From a checkpoint of a small contrastive audio-text model: encoder norm layernorm, 55.1 epochs.
Rows from block 3 of the audio encoder of a small contrastive audio-text model, named by matrix and row number. Rows with one number within an expert belong to one neuron, the router's apart. Each number is 128 + 32 x the weight over its row's rms, rounded and kept within 0 to 255. All counts start at 0. Numbers have three digits each. After the name is the row's rms in percent of the matrix's.
Before each expert's rows are labels from the 100 clips, of 14848, where the router gives the expert most weight on average: "lies over" is the class under the peak. Only what is clearly more common there than usual is listed. The data: short made-up English sentences, spoken by a formant synthesiser in many voices. In brackets: how many of the 100.
# router: router (encoder.blocks.3.mlp.router.weight, 8x256, trained with AdamW), inputs 104-155
# gate: expert gate (encoder.blocks.3.mlp.gate, 8x128x256), inputs 104-155
# up: expert up (encoder.blocks.3.mlp.up, 8x128x256), inputs 104-155
# down: expert down (encoder.blocks.3.mlp.down, 8x256x128, transposed), outputs 104-155

# expert 5
lies over: /aʊ/ (29)
router.5 105:118111119103112131191123111136213155097098147162123158112104105193119151092149163135153070107112095155134117125172147124124118062155086076142112155140078165
gate.0 093:175129138210093103151113189103155101165064100160071135059110160119080143159151167146129085119150150169165114153116143149147156152136117142177120057149119134
up.0 094:107141178076195162127223062145104181098149118090115158144173090106187109103113128124109165168092132129115146140118122126079142111204100063083169144113132111
down.0 092:122133107106088131119073139123158135113092110123154123171160207142130142194108198149125110099145144159089115128138088141140178145120109151165114149109118095
gate.1 101:162114141071062137050080164149156138161133162095110076131118146104132155152104136149187181161112157110147148185061115116154157171195108094088106148125152070
up.1 102:112112158146062103098193148124117129099095186117134143106117143114138112089109182160114184111144071131103158126103125071159086154122099127150118143154079121
down.1 101:152096096096112136121158126100131153108111082173188127078128077065157154093113142117154155106094144080123144135110095126134148158118150137167129148124146126
gate.2 111:108108162130180134155128139095093197111099104152157099155129154103123140165155116136068061125201072070200129111160167093138104108134134157137143142141088097
up.2 106:152105140108085139095150126159158125102161155114171101172057173106174155145107109107100136151141188131173130122135111131162102151141139138065127159089150110
down.2 102:129102132130134100182108105166172186095159141169153149155135122091078126190138147108106113110128134158142076142118106147144117152079073131134107122165154095
gate.3 103:178087142109092146112150142226109131093124039177123172105156178125111152116107105094147133125163168168161049116183098126115169142104127099112090138144087088
up.3 104:135118096117126147106163136178129126110125063170114134126168199093053157124090159079115109108121129154136081084157154074091134131128092109147068162108108059
down.3 105:139152105157115129152089119112099136081168087116214124141105146115133034106129139083111093110067139162165116158118117129185107131105138151053124128147078123
gate.4 114:135144122113171161095124137117134153100148143127151132170112132117152164086083060138101110144098172158142054163115148120059166099169108111104137117136116115
up.4 110:089158137076159123136136100127096153106135125172162102125111128128138151119096094096144079102144137125126104151146133146066117111159080113120162115149124163
down.4 106:149114111136149149192126126113091103128109147125183130155141150130135159134130118126094132118101075148135099132184127153125139094095120151077119172110158134
gate.5 105:110169135115125130187141119123078153163152182136167123147112177149140139075123124112158071100132133106149112103152149122154102140159136099098179086116091157
up.5 103:128057120140082117136161095128142127107135132121149066053146104169082137107118083115125113172124138148127106073117133139085127143120110187122130126151141152
down.5 105:122134054096144126137092150177060120073124134102113123078092156102167085092040162181135149141125098125121093103106176144093117129131135126151178140086144139
gate.6 104:121112146124115087138200121127138151144156064159135118137072098142138173125111094119177124124106187132135158147102096105102091127080221113150139121076145119
up.6 099:105120127133179201096088117140127081148122162079107185124189121072110093165132125132120104168109081122100087146137164148157180130189097179154105091154109153
down.6 093:193144147182118137075109118124131175099126154181081162113191125134143126147107122085071127156123094115131135102080055057115147122090078078150134166104140207
gate.7 098:143109115113132077150163139142087155092100026117119179147145184122109065165101112083168100093092165109135143116091084147186124113066130139111153138089119169
up.7 097:182150154134135073112178149153102119108113089100129201076127140130151139161100142133164162105133129116138160077108077140146096124067101173113121133111141124
down.7 103:097173119138122100180091094142173113170129174185072127105108166149109156110046119116068159124204212148152127107107152145094121148068106176109147127146146128

# expert 1
lies over: silence (82)
router.1 092:136137167191081146130126111123108176178185085128182125194130123145090166122178106117099127091146130135125106089130150130164142119113134149049129187096155120
gate.0 099:201157149139083157130147090136109126174087145081155097152157173066136129161186135110191146114086125109113154097158118117143127126217081096170115133160136101
up.0 104:096125110120147082134084137111139153048148140173112134130189080177083104116139100176081097107134121140125105186110113180170165104101130094071166105127135181
down.0 100:116162113128131161129187154145102091097144154111165095126149114133118078152142157089091159096085124157122158158059112105100101102144117120140218126040136167
gate.1 122:165109127095151187098099155093104147126113191092139092068138073089019086204110130149113139182121146134113132181089137092139111134138129180143122049079097120
up.1 117:112158114145087060154139106153201116146145092158079161186140154142226144012159089075135120075141120115128101054152136178112137118136111099127130203189158124
down.1 115:105131168078171066161114163122117202089080147133075074166145139109074134146110136062137119173112132133157193113117144141088168133126162127160113142080140186
gate.2 094:119078157087108123080105118133096158146151152123154076087166099137099067123160147095114082179124133091147188087142122125169132131191113135164125146099162116
up.2 096:151160151151123152216139135139169104119128078154091167126067169086170160108103113123129195099178113138084080163126123129084148135083122082121128128154140118
down.2 091:120146146129097137132172123127151149140123094105195090122148148175068122111166116081144098135101184141099147124079149165135105136121102117098132152145200000
gate.3 097:109070154182189140134150126151121121097202158102062052160104143096109130119107120112128114106089174107174161100106094130081108183113119116140109105130139064
up.3 097:103135175174102045162179139113140102139153098100110106128133123160130170070102111071127162109136167114125168164107118081142051094114136116086148120172154085
down.3 095:060126196176065146108116066069148156169130217116107111092100148112104146111161129099120159110120164167137132104158148101152120121176128126150111182055111142
gate.4 111:110091129146112094161114078139188126094096179115181135038150155118115112116129112146113105163162148114079121112017087115138151077090155092086126115139104098
up.4 104:160152168114099184058154135099097115152133141143058141128100118166106135166156121156158182104152088109187105188139122126084116086172097138151172124093132125
down.4 109:083147111151148125125162100155150111079079094165107079099121112134157128165098167180102078152111090121130119140132127172160103123103068178053122129098089151
gate.5 093:080176178121111153180148093073136102112097101114153131108112155112163193074080174206201112129123092116066143106140154115132099157134157193097119095176154160
up.5 102:090182137148111125147151087135112135168117097054134117140121100142115091056137114149090132179092165113174108076105078124069112123154074096152137131129101123
down.5 093:081071150039088075090164179155109071161120110142117097145086090130124132188184067088138091113082126088104104158157124101108168131124170145180161137121099097
gate.6 090:121104128108107095160106141143121142133128092163119126179126161144124003120104098129123125127152123151143110133104119107153134146135132102162079129069109131
up.6 091:183084131164122082097148099128123189094121177125094155198138156149191154067137102110184109151139090136081128114145106079198141094100158102113143137105170095
down.6 093:076074109104130115156081119100082093115157105152187136082138127089150171112144107121102123137150089083196158179129086122095116107148074167171161159103180178
gate.7 108:100104137156185137163109164093192148129138157164125136069132098165077151093132179149161062105130194116125119137152085139141138126156148137115145104146105111
up.7 101:130110091141128123130124161095206125155105108143140136110160128181121226080134184126130163101180192088142131170154111089106149131139105101134101167160167115
down.7 106:135149176139088180137117115159119148087160119156161124133106145103114095070137168164115077086112087211156148186118087137068108134142125114154149142149160145

# expert 6
lies over: /ɝ/ (74)
router.6 104:190098125126067152114135188142116075090187198103146148159084093133109144122150131115119078125145172145080101130096148090082109119169092157075142077159039157
gate.0 091:157164091146154129063141206118132132061098082094138155168081127102076131171115170129108156115104151127151113087130187153106148173122174131127083131090090152
up.0 094:125145134115165124104179234108106128110094095142141190148118144156116137134089114105109203104091148191112112110077154121110154096145128090147110122051085102
down.0 101:125137129142187138130037133157175155138072167122141147203155116146104125108153070150092073130143117053120102084118108190148184142139091107146156072164106149
gate.1 104:189153102146109145128207071156122121130161134098139148155179172162124146188156111076140160080118107155110084144160170127068137137143132123135109155101111095
up.1 101:155131124138116193103189100128161110170166157088160136156132097118104123121103107083122149170123094152091141083164146113095132141130104146147112164090126123
down.1 096:181124119119120134145161159236120185110113116148107179132114134115172110071101178131166164143116147178060124143148177111120149153118146154139101141104142165
gate.2 097:132152143111078095143125120144144063135097060121117114123124098188156092127062130173106125128136091145132127148085134082150143158176055136141083117145186106
up.2 103:145107112141088133080114086152132137136111106099138111170110120120179115081118167214092158107119083139106124142120136060080108090161088149110074142160153119
down.2 097:099140150144149144113144108093104149120164170120137176099108185103178063148123137150145117105036113116083106117155085154080196077135175116114103126108180151
gate.3 094:164133056162126147093074177135159123115139139133133103140136192098159108161122108089112201091128123123081097125113119145077112112148101117105154160081081068
up.3 098:133094085154127124159102114125142106142146122154126143164099089131096163146089100122123143169148170132145153133145062145137101130160106100136030142164091147
down.3 101:109081110120153114112134120133058117123138167094110163121136088099076053159083128087195123086139155170168052135196139107129147111126075167085131097154157149
gate.4 083:150127128116136164151144096138116144139115093100120140148150146115065130148173166136115167082117204151126124095121168144107128092138150110110150050151161144
up.4 084:150125138126105169120089141170167134126116116116122145153110158103106120122115124133149175110120142192176146148070125148178086092138144063099158087070142116
down.4 090:125123186081115119142090137072143114121134142126128093120178087105099123138153160093123122139164122182115167128141172145074077143189112134124085128115155146
gate.5 097:130117134134111173157135082152122138088073152179122120090174160130082154139115166164075141152170121102152113130151203074130113149134106194081103137173139151
up.5 093:106083158101127181137151117148146133113089155176123162116162139107110137120116155128082101141171127073182135091109211098095116154167111152087169132160116115
down.5 101:154109121157221111136151138098116093145129127094201117162086137163119125115133115103078158104131133150116173103144180110095128150150115082121199099162104201
gate.6 089:131131132177146077142118122121029161156103163080140126111130102181131090083125070081141169112156120138085115051126078118169128163164113156108168099162102119
up.6 092:192086130087137172142099102112060187161224125118126118112187138099181128093116129172105114142156155062133088116134140151175121108073148087179137164136105127
down.6 094:084193099138095102092113121113140162102112183158169128137104053138167155117129076162160087096090101110113153129165165184143105132150117085106131118126159196
gate.7 101:137124106118089119095137125146117171136100178122127108062148086090132124139098154140153123178111105092147127134151125106133149182093080075090160117145091148
up.7 097:158140145103114086134130152122110148100080126119153123076182111121104108172110196183190097206130105116225184081135146126145097162103128141087102089156112159
down.7 103:127127114131098090155188123093109128103106052134137086103158119131134143140136170169033107174089090105121143109107173088156204137140098120095121139091151125

# expert 2
lies over: /aɪ/ (32)
router.2 096:059147091125078118149150159118102171081085092054131097100114150166128204089120165132151105086081110157144089162128151089107150119176116158094151175104193118
gate.0 101:174101089080159151069105150124098176154141159100071175142178089133112180132137096084105182172162127137110147164120155138104105187070163112123168130131091114
up.0 105:127131147156179160171127075098134101125112088208147127157143119170115159108192121147126080100115150152137087124188116112129177161144140096167103176102129131
down.0 105:200096124150114094151078092116184117129076114080129112110127159146204123116172081125137032078154139126174154143060086098200145100161151119115132144081117107
gate.1 101:156109053109161175136143076083098187156130155121137167163138128095120127105126097131104102190068136113091077124126158117119107120152144122111111073056116102
up.1 099:182149100139092103089156114193137103100134135122115079100127135096142124140139102113126126119196064064189172091132101101139128112104119150134191156126116150
down.1 094:149127127135150175078109127084098049147082128136133204126156073161095123117087154101135136104122085131110126132066159139171080145170162157123115088159173193
gate.2 107:189107143122188179092078137050149132087154078160157135157120092136117141072125200116100154118150120127134085122113144100122113133050140142071130103132175098
up.2 107:140122119083133176111150122115176193152085133103153109120117150028105138095138129154165128212136137131141078135140172078147151147141109128116148112013097103
down.2 106:105085128175160086116081049110121134165143134158163169128113165089141178188131083128167123108160141181164128148140151138086137118080112142111134124176034145
gate.3 092:153157125165159154091096155175078134150136149145108101167196162140118140147077143099216073036081138186117156153228233137106136118145133160180119121135067109
up.3 087:163159152109089110128126097072174143104095092142118152099134131141155109082181075182084155189147145112111078111100070095116151153117144073105137139112149083
down.3 093:138127125126139103126156155128109113160153145180119096139166147156151144132099094126117138116160111127162118152121179135127082186125171146112074127138087073
gate.4 112:150144139123146143139105156128136131136135119163191096147133167129150055138109120101036133128128113138160116141161082094201115108205190082108127069073230115
up.4 117:119106119102161115115156128126124139083088125125095160114130125154089248131166134149223117142159140126128108098100178143072157173081086159148118155170041104
down.4 114:082183110138085143136135165089146127171080160166129120141132098143163117146106085114115115163141148159126089137137119089126143121124106153153151157200067178
gate.5 096:077138137126134134172133160134165135112075091090073153091120087188123091137129120145126140093097121142177186095174143096185141132160144126114158140108095132
up.5 096:157159117148124138172099128152154150147124119110136106044129074175106112161116132141096119112105115124171163067109153086184163123113186171137120184138109124
down.5 096:164114100103132109163139131126130122136117110104146129069094148151147119154118069111147096177134153116153099206120163189103169077181075165145110131120147087
gate.6 102:048110094117141125115121124165125099146067159126145112054154114084179129118111098082172106173135090127104114104149097121122152159141111132152149128133153096
up.6 097:171069184120139137150130097171144126114171149112099131153102181107149106131115153128118170137150148094063146134117178123158098086236122091133116123095140103
down.6 097:158086167149154101172219093149087120161140100159150108099108072187138178131137192069124158139130126121154129112155169081083061149184106136095110121121113117
gate.7 100:121126099146121151105096152134141162129083133104117147103128107089124061199110159144129119148107125123158076127162146125152108123093163115136098156116118224
up.7 102:118107105121125122166055107122094135106123138132145155085134167121156090127158176153109143098107181124132094122130142145122117138153136118136127129130087115
down.7 105:157165091121068147101150149110142149117080117144121138123150101103146100173150143077174129130063148131112116139123124155097140177142163121178133119180100137